{
  "model": "image flow-matching model",
  "dataset": "cartoon faces",
  "train_examples": 101725,
  "image_size": 32,
  "horizontal_flip": false,
  "conditioning": "none",
  "arch": "dit",
  "objective": "flow_matching",
  "cond_dim": 256,
  "logit_normal_time": true,
  "norm": "rmsnorm",
  "activation": "star_relu",
  "mlp_ratio": 4,
  "head_dim": 16,
  "fused_qkv": true,
  "qk_norm": false,
  "inner_norm": false,
  "patch_size": [4, 4],
  "layers": 8,
  "width": 256,
  "positions": "learned",
  "optimizer": "soap",
  "beta2": 0.95,
  "lr": 0.0026,
  "beta1": 0.9,
  "shampoo_beta": 0.95,
  "eps": 1e-08,
  "precondition_frequency": 20,
  "max_precond_dim": 512,
  "one_sided": false,
  "adamw_lr_other_params": 0.0026,
  "grad_clip": 1.0,
  "gradient_centralization": true,
  "adaptive_grad_clip": 0.05,
  "steps": 10900,
  "batch_size": 384,
  "epochs": 41.1,
  "lr_schedule": "wsd",
  "decay_fraction": 0.4,
  "final_lr_fraction": 0.01,
  "warmup_steps": 320,
  "weight_decay": 0.09,
  "adamw_weight_decay_other_params": 0
}
Rows from block 4 of a small image flow-matching model, named by matrix and row number. Rows with one number belong to one neuron. Each number is 50 + 10 x the weight over its row's rms, rounded and kept within 0 to 99. All counts start at 0.
After each neuron's rows are labels from the 100 images, of 14848 (inputs lightly noised), where the neuron reaches its highest value: "peak on" is the class under the peak. Only what is clearly more common there than usual is listed. The data: cartoon faces.
# fc1: MLP up (model.blocks.4.mlp.fc1.weight, 1024x256), inputs 128-255
# fc2: MLP down (model.blocks.4.mlp.fc2.weight, 256x1024, transposed), outputs 128-255

fc1.26:68 58 55 51 48 55 39 42 65 40 40 50 46 63 44 49 49 41 60 40 48 53 33 63 63 36 28 41 39 52 46 38 50 41 65 53 52 49 45 60 41 53 44 85 54 51 60 42 52 63 45 42 43 35 37 41 52 33 53 58 36 52 46 44 53 42 24 52 46 63 63 42 68 57 40 34 69 48 52 59 45 51 50 56 52 54 75 51 48 68 49 57 52 45 40 41 54 47 41 47 40 47 55 44 33 56 55 40 63 58 72 51 54 43 35 53 56 68 53 34 27 64 62 37 39 40 47 32
fc2.26:52 55 60 58 66 56 45 60 38 49 45 52 70 44 53 54 58 46 48 52 41 49 64 38 66 68 41 46 47 58 43 48 48 42 31 54 56 47 62 52 46 35 42 63 53 44 36 53 63 34 51 61 29 48 34 58 46 46 49 56 42 49 38 65 70 48 51 58 50 51 42 40 56 57 51 56 66 46 34 63 29 35 58 62 42 50 36 40 52 47 60 38 49 56 38 48 39 50 67 47 58 48 49 50 48 49 51 57 31 48 55 57 47 50 35 46 47 57 55 67 45 55 79 55 41 50 70 32
peak on: eye

fc1.409:42 62 59 56 41 69 33 59 50 38 50 69 58 59 38 48 62 60 47 56 64 37 53 53 56 54 44 35 58 64 40 62 50 46 29 58 62 62 38 46 52 33 61 56 45 40 54 59 42 54 42 36 48 52 47 61 61 34 45 55 49 60 57 56 30 58 40 63 46 51 48 58 52 66 41 49 64 39 58 49 35 47 48 64 32 50 58 39 56 60 52 42 45 41 46 41 64 53 48 43 52 60 56 43 61 31 59 39 47 47 41 40 63 43 42 62 46 63 45 65 39 23 42 32 62 40 50 61
fc2.409:50 51 37 52 46 59 66 55 46 50 54 54 39 71 40 63 73 76 52 61 43 46 55 52 51 57 29 50 45 59 58 48 53 42 37 54 33 70 45 47 37 57 37 41 58 39 53 51 74 47 43 36 41 46 43 33 51 77 39 53 61 38 46 42 59 61 52 44 37 48 42 32 52 61 57 51 56 56 48 47 43 48 44 33 42 49 59 78 44 43 53 52 57 68 50 62 57 48 53 63 41 46 52 73 37 51 53 60 45 53 69 60 52 56 44 58 37 59 47 60 60 61 41 38 59 44 48 35
peak on: hat

fc1.448:63 45 55 52 61 42 49 60 40 36 47 50 46 42 42 55 52 44 77 49 47 57 55 46 43 36 48 46 69 50 60 34 42 50 45 52 61 56 53 50 47 65 54 54 52 46 70 69 57 55 45 59 41 50 35 52 51 53 47 61 46 56 58 58 44 58 32 38 54 55 47 50 63 52 46 62 41 76 51 75 58 34 67 45 79 41 49 55 67 46 48 39 59 49 52 57 55 48 51 48 55 49 43 50 42 59 51 43 48 55 51 55 43 48 51 43 56 29 39 48 69 50 47 41 49 45 46 48
fc2.448:52 47 45 52 45 36 47 49 48 53 20 54 41 69 67 50 46 50 67 43 51 49 54 43 60 57 52 41 59 40 42 66 33 51 70 44 66 54 53 51 59 43 48 55 59 46 62 46 54 56 50 50 64 54 56 72 47 39 50 72 35 49 45 45 49 52 50 48 47 53 48 66 50 48 53 48 37 38 52 40 64 43 51 51 63 58 41 57 62 48 57 51 40 63 39 52 31 51 29 49 55 61 44 57 58 47 61 55 52 55 35 46 41 63 41 40 50 52 39 51 57 54 57 56 46 39 58 52
peak on: hair

fc1.56:62 38 53 38 55 50 33 39 62 53 58 34 49 46 37 44 59 40 48 43 58 36 57 58 60 60 40 63 62 53 59 49 33 49 42 61 45 36 65 43 34 48 42 51 57 69 46 59 53 45 32 37 58 66 64 52 49 50 43 35 50 52 55 55 60 38 55 55 65 59 41 48 45 57 49 53 44 37 61 57 49 58 63 67 46 34 40 57 50 42 55 58 31 45 58 56 42 52 42 48 57 52 53 58 56 39 66 44 51 48 62 51 42 61 31 40 49 45 51 70 51 34 38 28 54 43 74 46
fc2.56:55 61 49 49 41 37 59 29 65 49 61 49 63 48 59 46 49 43 52 50 56 44 56 46 54 40 50 50 37 69 52 48 31 65 41 44 53 60 61 49 61 36 65 50 42 50 54 38 51 55 51 55 31 51 48 59 45 51 50 57 28 50 46 62 31 40 47 57 49 33 40 60 40 41 60 59 42 63 43 42 45 36 50 41 49 73 42 47 51 62 65 48 66 54 48 50 51 44 73 57 53 42 39 52 59 45 42 41 41 65 42 45 59 40 64 50 57 50 41 53 56 66 56 33 53 34 78 47
peak on: hair

fc1.171:23 56 51 50 40 47 50 46 41 34 34 31 48 47 44 44 52 65 49 46 61 64 42 53 56 40 44 46 69 49 63 48 43 54 48 61 36 35 54 43 30 61 46 49 52 37 48 50 49 41 38 49 56 42 48 55 63 39 65 40 46 28 32 50 48 55 45 38 45 46 47 53 31 39 44 46 35 54 47 50 64 45 39 34 64 53 44 62 46 46 71 36 43 39 39 48 59 39 66 32 52 57 52 41 55 47 44 39 58 75 75 40 53 48 59 61 69 42 61 46 49 31 49 52 64 49 40 60
fc2.171:30 54 40 47 43 55 43 68 40 61 35 42 46 53 53 47 57 55 48 53 53 47 65 57 48 62 43 54 42 49 46 48 47 55 47 48 47 40 59 50 60 51 59 51 42 45 35 44 56 45 39 56 44 34 45 49 46 15 73 36 45 68 69 55 49 60 53 47 47 54 60 28 43 45 51 57 48 45 47 66 49 49 49 76 74 33 43 42 48 37 44 55 54 55 61 43 54 56 28 39 46 54 59 66 50 60 47 56 37 41 33 57 59 61 64 56 61 46 34 52 53 64 52 52 56 36 50 35
peak on: hair

fc1.385:39 69 39 56 54 43 61 42 38 79 29 56 56 48 59 52 57 52 40 42 28 59 41 67 41 37 43 72 42 46 47 53 58 38 46 49 44 33 41 46 54 47 62 52 61 26 53 36 55 48 67 63 47 39 56 51 64 31 56 48 45 44 52 38 52 44 52 55 45 37 49 31 56 48 53 73 43 65 49 55 56 36 66 42 45 51 48 38 57 39 54 49 49 50 54 46 65 63 43 54 44 47 65 46 43 54 45 48 47 52 46 48 51 31 58 66 58 55 26 53 46 50 53 49 56 34 41 43
fc2.385:47 31 58 42 51 44 37 52 39 27 29 50 59 62 53 47 59 44 64 47 61 51 41 40 41 58 38 23 53 36 35 38 61 45 34 55 48 23 44 55 37 57 45 38 34 63 64 62 30 52 54 52 64 43 56 41 42 50 53 49 59 52 48 63 57 35 64 41 55 55 60 57 47 53 44 31 44 37 50 50 62 54 49 60 50 49 54 69 51 49 58 59 48 33 41 48 72 43 69 50 49 65 40 51 45 53 58 65 51 50 55 49 36 59 82 59 59 43 67 52 36 46 44 43 54 46 32 61
peak on: hair

fc1.142:60 46 48 52 60 56 47 48 32 45 41 54 64 63 58 46 34 43 43 51 47 56 51 37 70 47 31 37 34 49 34 52 42 41 71 58 53 57 37 50 47 56 40 34 45 56 46 33 56 56 54 47 35 46 55 45 61 45 51 54 52 39 50 43 54 39 50 51 54 50 46 50 51 54 56 60 56 46 36 35 37 40 63 53 39 60 32 63 46 44 52 62 57 61 48 58 52 52 37 78 21 51 59 63 45 52 70 36 38 39 44 42 54 53 57 55 60 42 27 57 78 45 57 42 46 61 56 48
fc2.142:51 64 55 57 50 59 61 52 42 34 36 52 44 35 55 76 58 65 32 53 48 48 46 47 63 70 36 47 20 51 45 72 55 27 24 50 41 48 48 53 38 29 57 38 36 54 37 52 39 41 56 45 62 42 60 48 42 51 55 59 49 40 59 53 50 42 48 49 41 56 53 51 55 60 40 51 70 51 48 57 39 72 39 50 53 43 51 65 45 54 52 52 54 50 58 42 71 53 37 64 35 66 52 41 33 44 32 46 60 57 56 59 48 51 53 52 29 45 59 50 51 67 51 50 69 57 63 36
peak on: backdrop

fc1.683:44 34 36 51 49 50 61 52 58 47 48 40 48 57 62 57 57 40 46 45 57 59 49 45 59 59 63 29 42 48 63 71 56 54 57 40 55 51 49 55 42 45 61 66 41 44 41 49 54 57 57 65 46 43 41 60 62 42 56 43 58 53 47 46 48 29 55 57 40 65 54 61 40 56 46 45 46 49 42 63 43 63 34 44 49 64 50 61 41 40 57 56 50 75 39 50 60 54 31 51 45 56 49 50 46 55 54 47 45 21 46 48 47 49 55 41 58 49 65 46 50 52 55 49 62 60 50 43
fc2.683:42 47 36 54 60 63 35 59 70 58 37 50 48 45 58 47 49 33 49 51 48 60 55 49 59 50 58 55 44 35 50 42 49 53 45 56 52 30 44 48 42 39 50 51 40 45 43 58 48 64 44 61 40 54 35 38 62 40 60 52 66 56 66 46 39 38 41 48 50 56 44 34 50 40 55 43 54 53 57 49 56 70 49 52 42 47 45 50 41 66 42 49 44 55 61 48 47 35 75 32 46 51 38 49 36 48 49 44 62 71 47 61 61 58 42 55 61 63 35 47 51 64 51 58 64 60 40 57
peak on: hair

fc1.293:52 60 40 44 61 49 51 35 50 38 42 30 33 50 41 36 40 43 49 51 50 52 67 56 64 45 52 57 52 51 42 54 54 47 52 45 51 48 48 40 42 39 59 57 59 48 39 50 45 44 48 55 47 63 54 32 54 62 64 49 39 47 50 40 59 43 60 64 53 48 52 55 44 45 78 48 33 48 51 50 47 36 55 47 51 47 53 59 44 54 68 48 59 50 47 54 39 54 50 38 48 36 54 45 55 54 63 33 86 50 59 52 58 44 40 57 60 58 47 49 25 65 45 50 49 51 57 47
fc2.293:47 58 33 37 58 54 59 40 32 43 62 39 46 52 49 65 57 44 62 65 34 56 58 40 69 59 54 60 49 60 60 53 63 54 46 62 55 49 41 71 50 48 39 45 34 53 47 56 56 42 53 62 58 74 54 65 60 50 64 61 37 43 60 35 57 57 59 42 60 58 58 29 38 54 64 58 59 58 60 55 74 30 55 50 57 63 67 43 43 45 43 42 38 36 60 48 31 51 47 51 36 64 41 60 61 43 40 57 70 45 40 45 43 38 41 43 64 46 46 44 39 46 51 55 52 44 47 64
peak on: skin; hair

fc1.106:37 55 51 43 48 38 38 52 36 60 42 55 38 57 40 70 42 43 41 43 55 45 62 55 49 37 65 58 54 57 33 58 51 68 55 61 66 53 58 51 37 32 56 53 46 34 39 54 56 40 38 73 61 55 43 54 43 36 56 48 36 45 52 36 33 74 45 47 47 65 57 59 58 51 55 55 39 47 57 38 42 65 59 38 37 42 49 39 68 50 70 53 46 55 58 49 48 71 62 39 28 34 51 48 46 53 59 42 38 57 47 51 49 46 51 55 59 46 62 50 53 52 56 54 43 60 50 48
fc2.106:45 60 28 45 42 37 74 58 45 51 43 46 50 52 55 08 38 41 45 49 46 57 42 61 56 62 42 48 46 65 70 53 54 56 50 38 23 53 47 34 53 71 57 54 50 58 50 32 28 47 47 59 36 60 67 54 56 47 50 32 41 52 55 53 66 52 48 39 49 43 39 53 59 53 48 62 42 43 46 60 42 62 60 55 40 40 56 64 59 49 38 41 50 42 52 55 39 42 33 52 31 61 52 59 38 65 50 48 59 55 47 55 40 39 45 51 50 54 42 47 59 59 55 37 50 52 52 45
peak on: glasses

fc1.670:80 34 57 50 30 51 51 58 62 46 52 50 45 52 56 54 53 38 46 52 66 45 50 71 60 47 48 52 43 55 37 54 39 45 57 45 48 67 56 41 38 50 48 50 57 51 55 42 39 60 42 42 79 62 56 45 44 53 50 29 41 56 36 34 52 64 38 45 52 46 49 43 51 43 39 56 47 56 59 61 56 55 38 42 50 57 63 52 62 67 40 50 45 57 54 54 56 50 61 62 51 49 39 58 50 62 42 55 45 57 50 61 36 45 43 52 71 47 51 51 53 72 60 51 48 40 46 24
fc2.670:54 48 66 51 55 31 48 51 31 55 56 62 58 45 61 44 56 49 57 60 41 49 51 56 46 58 59 37 57 52 38 60 51 37 44 52 73 62 52 59 62 31 59 42 64 57 40 58 58 40 50 42 59 65 38 68 38 63 57 54 43 43 58 58 49 64 42 52 53 42 57 46 46 38 54 49 45 43 45 39 38 47 24 66 45 51 42 51 33 54 77 52 22 45 52 48 51 57 42 55 50 36 53 40 58 65 38 63 36 45 38 54 63 65 64 31 62 32 50 54 60 53 39 64 56 58 52 58
peak on: eye

fc1.208:57 56 57 44 47 34 49 38 63 70 48 53 65 27 45 50 57 68 47 56 45 47 19 54 48 51 46 48 56 37 56 65 44 51 42 57 32 49 56 40 37 57 65 38 46 52 39 32 60 56 50 58 51 54 73 52 50 70 59 47 71 41 53 71 55 64 46 43 44 57 69 30 48 38 38 47 21 47 54 44 42 32 46 48 49 45 44 63 51 38 50 52 46 41 52 34 50 64 55 46 58 54 54 48 23 65 44 59 34 33 85 66 57 68 57 48 62 48 65 32 50 47 52 54 46 46 52 62
fc2.208:65 47 57 56 47 38 42 64 40 27 71 46 56 69 49 36 47 48 48 46 17 61 70 76 47 44 51 34 43 56 45 50 43 39 34 19 57 49 49 61 53 36 55 39 46 49 41 50 42 49 46 46 39 54 56 39 34 56 49 41 70 46 61 36 43 57 42 37 58 46 44 63 69 49 62 56 27 51 44 56 37 36 63 46 48 48 54 46 58 69 49 54 61 52 39 74 59 61 49 54 49 43 54 61 50 61 44 57 57 53 32 54 34 47 61 49 24 52 34 41 42 56 52 53 55 35 59 48
peak on: eye

fc1.544:35 51 51 39 53 42 62 60 58 45 51 08 69 37 62 62 42 38 60 56 42 37 45 38 52 46 50 49 52 40 40 58 60 48 43 74 44 60 55 56 54 71 51 41 47 43 53 48 73 50 47 35 53 35 41 51 69 45 42 62 59 39 52 50 28 52 59 45 48 44 55 56 48 48 45 40 44 57 63 54 45 48 47 31 53 49 50 67 46 47 69 45 75 64 50 42 47 61 45 62 47 69 45 41 71 73 40 46 45 53 48 39 57 47 60 38 57 54 63 55 56 38 49 58 45 58 53 63
fc2.544:55 46 44 39 42 41 37 51 67 63 48 39 57 40 41 52 58 27 47 51 47 39 50 52 42 62 48 64 46 47 57 42 47 49 46 31 61 45 49 60 41 49 44 45 40 56 57 47 49 58 47 34 42 51 54 49 43 33 30 58 46 50 64 57 59 47 56 54 52 57 35 59 41 55 72 73 41 49 52 58 56 34 56 51 54 43 41 32 37 51 43 63 26 42 35 61 40 40 65 55 48 40 38 76 56 46 42 36 48 59 56 42 42 51 64 60 54 48 24 69 53 51 52 51 32 45 49 42
peak on: glasses

fc1.608:61 49 74 52 56 63 48 66 51 17 44 59 30 73 72 47 57 49 47 44 43 49 57 53 40 49 34 70 68 43 38 50 52 60 67 55 51 55 42 73 57 50 55 61 59 37 48 52 56 46 37 39 26 69 48 56 39 57 47 42 50 66 50 51 35 46 52 40 63 52 39 34 53 69 55 64 49 40 50 48 66 69 64 60 53 54 53 69 57 51 39 47 60 53 40 57 43 62 49 37 44 62 47 47 41 48 54 46 53 55 70 60 46 49 47 56 42 55 50 49 30 62 57 24 48 47 59 47
fc2.608:52 46 72 46 55 55 44 57 35 50 67 55 51 38 41 52 51 63 46 37 53 52 52 47 42 57 56 45 50 50 32 29 43 39 41 48 36 61 50 44 49 58 43 33 60 42 52 53 54 48 46 43 33 74 36 48 41 64 52 66 45 38 65 47 29 59 38 40 49 54 49 36 51 47 58 35 54 46 46 57 35 44 45 32 44 57 58 49 60 59 52 46 49 30 56 51 59 49 41 53 60 51 65 40 42 41 48 49 46 16 60 70 61 38 43 33 56 52 46 58 46 50 49 54 41 44 27 47
peak on: backdrop

fc1.90:49 49 59 50 69 60 60 53 48 38 66 62 58 66 60 52 56 60 35 47 45 53 55 36 44 39 56 54 49 40 36 47 47 54 44 38 33 34 34 43 51 48 22 60 54 62 45 49 43 72 46 45 60 47 56 36 57 62 45 52 54 64 48 51 63 47 42 53 53 55 35 38 54 50 52 62 53 47 46 37 67 47 33 58 57 46 39 42 62 56 73 55 59 43 40 53 48 60 42 40 60 50 61 64 57 66 54 56 56 44 58 55 40 51 49 57 58 43 36 37 58 48 43 45 47 27 65 32
fc2.90:55 56 45 42 61 69 52 44 38 53 49 53 59 45 43 85 65 54 42 69 58 53 44 62 73 62 50 61 41 44 59 43 52 45 40 52 47 30 44 30 43 38 52 60 58 53 60 65 57 54 56 43 42 55 40 34 53 35 29 47 54 45 55 55 61 66 47 44 52 38 57 47 51 53 53 40 53 45 63 55 58 50 29 38 42 27 51 28 75 49 32 49 47 46 49 50 59 47 40 58 57 52 42 62 39 55 43 43 50 47 55 52 29 57 41 47 43 50 53 59 42 54 38 62 51 57 36 34
peak on: backdrop

fc1.763:51 58 43 54 59 73 53 54 62 49 45 48 63 39 48 37 47 75 52 51 48 49 49 54 71 54 59 44 42 45 62 50 45 31 54 65 52 59 48 54 55 42 64 53 53 50 51 56 26 67 58 37 57 63 51 36 46 49 42 53 39 41 43 38 51 37 49 45 59 60 48 34 55 55 64 44 47 39 45 55 47 39 51 41 54 53 41 36 34 59 52 60 46 34 22 64 40 60 61 48 55 51 58 53 46 56 53 66 49 67 43 72 54 53 61 52 44 45 53 51 54 49 55 58 55 46 29 30
fc2.763:56 44 41 62 42 38 57 56 48 38 49 36 26 52 43 55 68 40 72 40 59 37 48 32 50 60 58 72 68 44 38 45 41 51 61 45 36 60 45 49 47 65 55 55 43 48 57 54 35 53 54 51 56 60 42 59 60 67 50 51 35 52 41 32 53 41 46 53 58 43 39 52 71 50 49 56 39 62 41 46 68 54 28 49 62 57 35 48 59 64 50 48 48 47 61 42 58 55 30 49 54 56 55 41 43 51 64 51 52 52 49 51 48 49 38 48 59 26 54 57 62 28 32 58 61 54 34 33
peak on: hat

fc1.387:50 51 50 64 52 51 42 50 57 64 45 73 56 60 43 50 41 50 64 45 24 47 54 34 38 44 41 68 52 56 37 62 46 55 42 49 41 62 55 38 58 40 52 33 58 46 43 39 53 51 47 38 44 78 35 45 38 42 50 39 43 41 55 52 51 56 41 31 52 41 57 44 58 66 45 57 39 36 56 35 47 46 50 33 55 48 53 50 56 51 47 50 35 37 52 81 46 34 56 52 50 48 47 54 48 53 59 41 63 50 62 41 42 38 82 50 57 61 41 42 48 19 54 54 63 32 54 62
fc2.387:61 41 55 56 53 53 44 52 62 54 34 33 43 41 43 83 37 56 57 51 67 49 47 77 41 60 58 50 52 56 64 31 54 54 45 44 61 55 46 62 61 63 33 41 46 55 46 52 50 50 46 43 63 49 34 50 46 53 68 41 52 56 45 48 49 52 56 64 45 48 48 51 64 77 53 47 48 44 45 43 51 55 54 43 44 56 60 64 65 58 39 53 56 62 54 16 47 63 57 47 53 43 43 42 48 56 32 64 49 36 66 53 62 48 42 65 52 57 59 55 46 34 41 45 48 29 36 43
peak on: eye

fc1.128:39 31 64 47 57 47 48 42 46 52 34 71 55 36 32 48 53 51 36 52 58 50 46 53 40 59 44 51 59 61 56 61 51 62 37 48 57 57 61 63 48 42 44 65 35 36 49 35 38 31 60 37 36 53 47 59 40 56 39 41 60 46 43 47 45 53 44 52 49 34 67 66 40 50 55 67 48 42 47 34 66 79 54 42 35 38 40 26 45 60 72 70 42 57 47 62 40 67 54 56 48 51 55 51 32 53 46 44 51 62 32 58 71 42 43 67 63 37 53 37 45 49 37 56 66 66 46 46
fc2.128:40 68 63 59 58 46 51 54 41 49 38 56 43 25 54 65 52 56 47 50 52 34 43 49 49 39 43 56 39 60 54 32 45 55 54 37 63 47 50 60 49 56 53 46 48 52 60 52 51 38 56 58 50 55 44 49 63 49 51 44 40 46 51 41 52 50 53 43 43 66 31 26 34 58 54 44 51 45 52 63 46 72 40 43 46 69 45 64 45 62 19 51 62 26 60 53 49 26 58 51 30 56 41 47 37 50 35 40 50 33 46 49 36 42 40 58 64 41 51 44 34 46 58 48 71 56 48 43
peak on: glasses

fc1.118:50 34 45 40 51 43 56 65 48 52 54 06 29 47 41 49 58 39 55 64 63 45 35 40 64 70 56 36 36 48 55 49 58 55 54 37 62 43 43 56 42 63 39 65 40 64 59 60 51 35 52 62 56 41 50 53 48 47 51 66 32 42 41 60 38 59 44 54 51 57 39 53 49 40 46 40 50 65 46 45 37 57 32 57 60 47 67 57 49 44 43 46 35 57 38 56 56 43 36 48 31 71 52 42 29 41 58 56 42 41 59 41 49 55 23 54 51 43 77 56 48 53 60 42 43 52 63 58
fc2.118:51 44 46 29 42 41 37 59 50 39 56 45 57 49 40 61 54 33 53 44 38 50 41 51 66 42 47 50 57 47 39 42 52 44 59 41 54 45 58 49 46 42 53 38 59 61 50 52 38 51 40 33 72 69 41 59 42 36 52 54 55 45 65 49 44 61 62 47 58 22 63 41 49 48 51 63 46 59 46 49 48 52 40 50 70 58 45 35 45 58 60 67 49 50 55 21 78 49 63 50 21 40 54 56 42 28 48 50 54 59 55 53 66 55 45 73 60 46 51 49 45 62 52 44 46 61 51 31
peak on: hat; clothes

fc1.496:44 45 55 65 44 38 47 46 62 48 34 47 63 63 55 22 73 60 60 46 45 37 42 44 56 53 47 53 36 49 33 30 40 53 56 52 44 40 31 44 54 44 51 58 68 50 56 56 56 54 55 54 36 49 44 29 47 51 61 40 54 34 70 50 40 41 51 47 44 52 47 58 36 44 47 59 45 42 76 69 50 60 45 61 54 74 28 61 70 53 54 62 63 49 53 27 47 40 59 65 55 48 43 50 38 35 55 44 50 38 41 39 49 51 65 34 52 37 52 40 61 38 38 48 47 49 47 40
fc2.496:43 60 43 68 32 58 65 50 69 40 47 48 49 69 69 97 53 49 63 50 52 49 61 46 47 39 55 41 57 47 56 60 61 55 43 40 47 44 33 57 56 59 57 56 33 51 66 45 63 50 57 61 60 45 61 37 63 55 63 40 48 56 56 43 62 52 27 59 49 45 57 60 51 46 40 39 53 69 42 40 49 55 61 64 58 33 59 31 61 61 43 61 51 53 46 60 53 74 63 52 53 62 47 59 49 47 43 58 40 44 35 49 40 52 53 30 38 38 45 44 46 49 57 45 54 46 44 60
peak on: hair

fc1.195:52 53 38 63 65 38 55 48 54 47 44 41 50 56 34 39 44 50 47 48 46 42 40 36 36 18 55 48 42 62 47 37 50 61 55 45 43 55 44 47 53 42 38 36 34 50 50 47 37 60 43 48 57 45 36 57 44 52 45 33 42 50 29 52 37 62 41 44 53 72 57 60 43 74 51 45 40 30 66 43 46 46 46 51 46 41 47 49 56 55 29 35 48 53 57 61 58 44 32 50 30 55 41 42 54 51 39 51 51 40 52 53 41 44 51 48 55 62 49 52 39 48 51 53 52 61 50 69
fc2.195:63 52 60 51 53 58 49 58 63 44 62 54 48 42 36 46 53 32 40 29 53 36 48 65 62 48 52 58 58 44 41 58 54 44 63 42 43 51 43 45 45 46 50 42 62 57 45 49 62 51 42 72 61 60 57 52 43 55 51 49 42 50 70 56 62 88 41 56 66 35 46 37 32 32 47 61 56 49 59 49 45 44 38 29 65 52 48 54 52 47 49 55 67 38 56 53 59 40 65 57 34 51 61 34 40 46 51 41 55 61 61 49 63 59 50 42 50 45 39 48 52 38 54 40 37 56 39 52
peak on: hair

fc1.164:51 61 28 63 54 49 63 48 58 38 54 34 51 54 43 61 61 53 59 37 49 47 40 55 51 56 54 58 57 46 38 66 25 65 74 61 43 36 51 35 51 43 60 62 51 68 41 50 46 48 54 45 46 43 51 41 49 38 50 32 59 62 51 56 56 58 43 65 52 52 49 28 49 50 45 45 48 50 40 58 36 49 60 66 57 62 57 72 40 47 29 41 52 48 40 42 44 53 31 40 47 32 49 41 35 52 60 80 42 62 42 47 49 61 58 52 54 49 35 48 46 51 41 45 61 55 65 46
fc2.164:45 40 46 60 57 58 38 47 42 64 52 51 44 54 39 28 59 49 45 41 40 57 65 42 50 38 53 38 60 50 58 52 36 61 66 49 44 38 47 47 31 62 42 59 48 54 51 48 41 46 45 58 55 61 68 55 32 36 49 20 49 42 63 53 55 58 47 59 67 39 42 58 52 55 58 52 54 44 57 51 38 45 50 45 48 37 36 38 53 42 57 54 51 52 44 42 53 51 47 43 57 66 66 58 36 40 44 28 59 54 36 51 49 65 58 40 59 59 63 42 69 61 65 51 48 49 76 61
peak on: eye; skin

fc1.81:57 59 40 40 59 56 68 53 57 58 47 55 41 46 43 47 28 42 56 48 51 44 57 60 48 32 50 56 44 58 43 47 55 67 48 45 59 30 51 39 52 39 54 32 58 20 31 67 52 51 64 47 47 46 57 48 58 41 62 59 57 29 43 57 46 37 41 42 44 52 50 60 47 57 44 53 57 63 56 57 65 56 63 64 46 54 45 47 51 41 49 58 31 41 47 57 54 52 50 38 56 58 46 58 62 43 41 58 33 55 50 36 53 54 51 51 68 38 66 41 48 37 40 67 50 38 45 39
fc2.81:41 55 56 58 35 69 35 34 61 46 36 41 30 35 33 43 47 36 53 45 53 42 56 39 40 48 63 44 51 42 52 56 52 61 53 48 43 42 51 50 42 51 45 36 50 42 75 42 51 59 49 71 61 41 54 47 61 44 61 66 52 64 55 36 62 59 55 41 53 44 65 52 53 67 40 41 63 40 49 49 51 30 38 62 48 39 38 59 49 46 56 43 68 57 61 47 43 61 37 39 48 51 60 51 43 57 46 46 64 48 43 38 31 57 61 50 71 54 49 42 36 44 54 54 20 54 59 54
peak on: backdrop

fc1.360:55 31 53 44 57 43 56 65 47 55 43 32 56 47 44 42 47 62 58 36 40 44 49 43 44 34 50 63 48 33 28 46 54 57 41 50 45 36 39 53 53 56 63 48 46 61 61 60 54 54 34 48 47 44 47 47 29 60 30 48 50 59 57 57 30 53 48 47 40 41 38 42 36 55 49 42 54 46 52 49 38 61 43 60 71 44 53 62 50 56 39 38 34 47 48 37 58 51 49 45 54 60 29 49 59 32 70 57 57 42 65 41 56 71 52 56 52 41 70 52 42 50 50 46 37 56 63 38
fc2.360:51 53 50 34 46 43 38 78 46 45 33 46 47 52 57 69 48 63 49 31 51 54 35 51 52 59 63 48 42 53 67 55 45 58 41 59 51 34 48 58 37 49 52 66 41 52 48 34 56 53 35 43 50 52 64 71 53 37 21 50 67 40 46 51 75 50 61 57 48 55 48 62 35 58 32 54 47 45 51 61 43 68 36 54 59 43 43 39 44 51 49 55 62 48 58 58 59 43 66 46 40 42 66 34 44 29 41 50 34 65 50 57 41 45 45 61 47 49 46 38 44 37 69 50 45 55 55 62
peak on: skin